config = dict(
    image_size=64,
    crop_scale_min=1,
    horizontal_flip=False,
    kernel_size=5,
    loss='cross_entropy',
    init='kaiming_normal',
    optimizer='muon',
    orthogonalizer='polar_express',
    max_steps=31100,
    lr_schedule='step',
    warmup_steps=930,
    weight_decay=0.003,
)
Rows from block 9 of a small image classifier, named by matrix and row number. Each number is 500 + 50 x the weight over its row's rms, rounded and kept within 0 to 999. All counts start at 0. Numbers have three digits each. After the name is the row's rms in percent of the matrix's.
Before each channel's rows are labels from the 100 images, of 14976, where the channel reaches its highest value: "strongest on" is what is common among them. Only what is clearly more common there than usual is listed. The data: histories of elementary cellular automata, time running down.
# pw: pointwise conv (model.blocks.9.pw.weight, 384x384x1x1), inputs 0-383

strongest on: 110 turns on; rule: rule 64
pw.64 106:524519414438435474549521458566483430510521493466430514556390465511506564614467408438413481509495511517515466452478598474514430595548544525481473590398470514473424489402427478471542515542467418430575567497490398522509496427442502483503480493437543482548577502510537517462559498457530558455549446495463562539514518462542518491486451504444475496620567526582564549442565488499522540481514513516460474549547527495545462453485660475669514577442451572515584498468447422435449512497449474442410608497435400579447459509560450486545481470380488530454487452512455544534431539501460424477461508478506558539518486498456493564491466561538505525562616446414516431632433527495464507458536465464511528502475616518444620538523520461521557530573472540502511496553514525587590470530554554566489549493405482523486536454575516526464469504428489529487458530465630492555487482553424520487428578425447527446478538505540537483505499507482471498536536468523485515532417434461540479484516588473546529578545485518444502525466438508508452471559549576520479586507569440596556406474523527556473456535547527507485524471437482435589498429466530462568437538456490537444555531473379550490

strongest on: 101 turns on
pw.81 102:494455541417501541549598502504449414499418453493452502404463503471454607464384475567467549506512407540480456493500446517576506475564567535556509446545520445459563475477509567491482477519488545445522488502412512539507514404511552527521547558543493531387551498566510460482486552503449530569477455449494379489429509462548545531559431541481550534469484509546522485460446522553536526537490548492509433510531611606457490591515392568477498579487478547518467536453485501483560455520529469401536553499421510576448511507590436497464495461480560489478528544486486546402515513492528490471452547547481459479485571447543608425515534493507551472478583528464476568532518493532557651519484473461549553558507617473502475427532486440495420514479522515511510456535460472479466462507484489536454455438550499552548513488468629548491541542457494474513445540528488484606526441570529560436567514460426577514526515450465538493437482608519447464415466445416473544506375519404512493617447590458534425542458477535437598460502476610519612543475566478512486470441560385516528730499466531517481525468573485526549475467509435451491535461621520554469540508473478501430480508507542573568

strongest on: 110 turns on; 101 turns on
pw.42 097:498575558568461586486470492519530525560530612434465471462443548588478509510505540449481465506509546485510618523493585480491463538573478550528498418432635500532559486456445546526608439496505447496567482485572541463559477484499507505450504466513527521550434631564498522504490433506445442485469449477612460441606569495490510523525594568491506466470534496530454452584455531558511466516470529504440460450531453491506494496520583502497526596490453430503527401508454596468451502468440495473497522464540541520479580428598550474510450536450504525542582480458490511532500423481446513455451520495422429547490646420453533444543531467483531483519564529499499520484450510486523435568520465386533674492519454527417551426510569561416410462463597506484509478503535505459429561536474503477500478432498532534432505600481535528546523447433545563429572487494460488521489551506465505439487561547447460483376524487443597482529468531566457513530504524469474472479526612624533537484504521470549485554511528536554461525499561530454467432499542460546494581511505362492525485395415538427432489468430587582547553481374525513410552429475543493539489465416501508490536417421438588419

strongest on: 110 turns on
pw.340 107:510540444463453485408579512548477560550457543543472471582447496541512533533498467491519503579458443471499500541457427422461505516502531494476484563563460455607496485525353484522447505442457408485418439541460409436571458473449509454492553437498494442599454540475411436532544513551533459536528563529528405590398494475476486485483590469495516556483552539474532533578554397488599433594554438418474528497532550511508474478434638540608430537528527427476452538436489449556482502466472406560524459416500512548413473518517483531521432455508515541500523370481425504552499502475601505508519548536464540475574465528457483491600636583545526540426491570514481438583470501475456570450526422499482528439563482527565430460571608474430379507481564531494509519574493468451546507449486490496484466565476498406464515564567479451552477546465496503528556429462412480552417501451558499404452520530559561462451566569515413417443500514441525500582494467481541501520540572565479582526444571543389590500479569394530496510492526521595457557454551480497603521517534468507495472482468530556547441510469464465555525473415481469434489478454500443447492491478428539501514537484478489477

strongest on: 011 turns on; 111 turns on; 110 turns on
pw.82 095:425477530497360582443502489539475498524550547555475436445488493477544453412404492599471531464504537436484581454490448411483453484536492527530556538502524554497500507549496386452492574516459504517494505431615552484575485596483490430436455507506478541437501467498481423594512508517538499493562580516569555551440519538409445470507516464568618435532467574520500451524569505583533493457467495428473434509550462515560601463526491504453455496501580478471461541434505459491456443585496505569518518558615464476509493435525469524582533621611636501461475580503457516491495496448518488537526498558587488541484473471526510493460535539556537512442447449439575529528511539463582445513502582504452613633455550472533534485530428689549535505535520472468487460507470516573412567584582492493509588485463638512565531535488491506575503451534584511484482476549523440479508539563529447499526513435448529502525473545597507501375552468487588523585566523535438490454596487422548456535476481514447487405444441426417470455476515549447554504566478535425507496492512412549514453514468546460538493505476485478524480511498505625480528469555481536526491517542494493393559480422496454593

strongest on: 011 turns on; large cells
pw.301 099:578504426470479502486522492488491564501417474445501436461464431522513523438496456467552446485485389508529465535431436564457536551414498529556500444533609424564397536470509523412536384505442461454463542413527430471555519513489520425494478522522464458486471489465464548455542502530439423484449596495495487539471551528492476468504505537574471510498475462431492426480492484518523533486444480485382426550462405457468482524543467563464533450461539461500478418469460498571438478439444520528550489423511571574532539590478452489471511558453565555415495503481523471571459489462553521438532547469452539409438492603532493462532390571522485526482513472632576472464390497549482501467454490610372462494442417514493576569509458430479541422488466511405535559500527491505399523542527486449455448482568535576557461509557486473546503492474608529514487550559524476504518465473675502459636518471481540481416459488494441447511448530484507487393494493496512520481477568427491523527447479463527450486658418535520540575533548484495452508481424553536363528443538499527536506538549547528446491474585480571659431409495547511502552500438452451486549458514502468432554589467492413548

strongest on: 011 turns on; 101 turns on; 110 turns on
pw.46 097:524434565492539511383506413443512634616473508520535428515595567490427498540488444440498563581497581625503505527515578537450491554545455507482499448444507506556548519524587486481506505553541506498464527532519502509539485427539628518520445474596458437468475446476445480425507528526465527498440493490426557521462501476475568471526477525467510515536579458537531534515471541597445530534453566466507469497574535470473481546522589410551533518435488500515591513483515533546453502520507547502451537528419441493398487494446589527460555546427481609469494459510488561465582438482442512551581499449527498445503497428455394442536453545526497559445525450387534531441502619428494464532489465446476445537415418515493495477483543458507496475428511567366582471554514413434557466480486509563470514579485490431468494525484556464474520493546415465564582449536579416472511513534468471469471533514515505472419517523436473432532523519458507544409513516529596485536469532473550500509527445447466508502402483575400522497543487509539563579476480463484473529538498414490509522486525601476524550419443526593559347544493602460584589528558651437604490526544625516526439522505536493555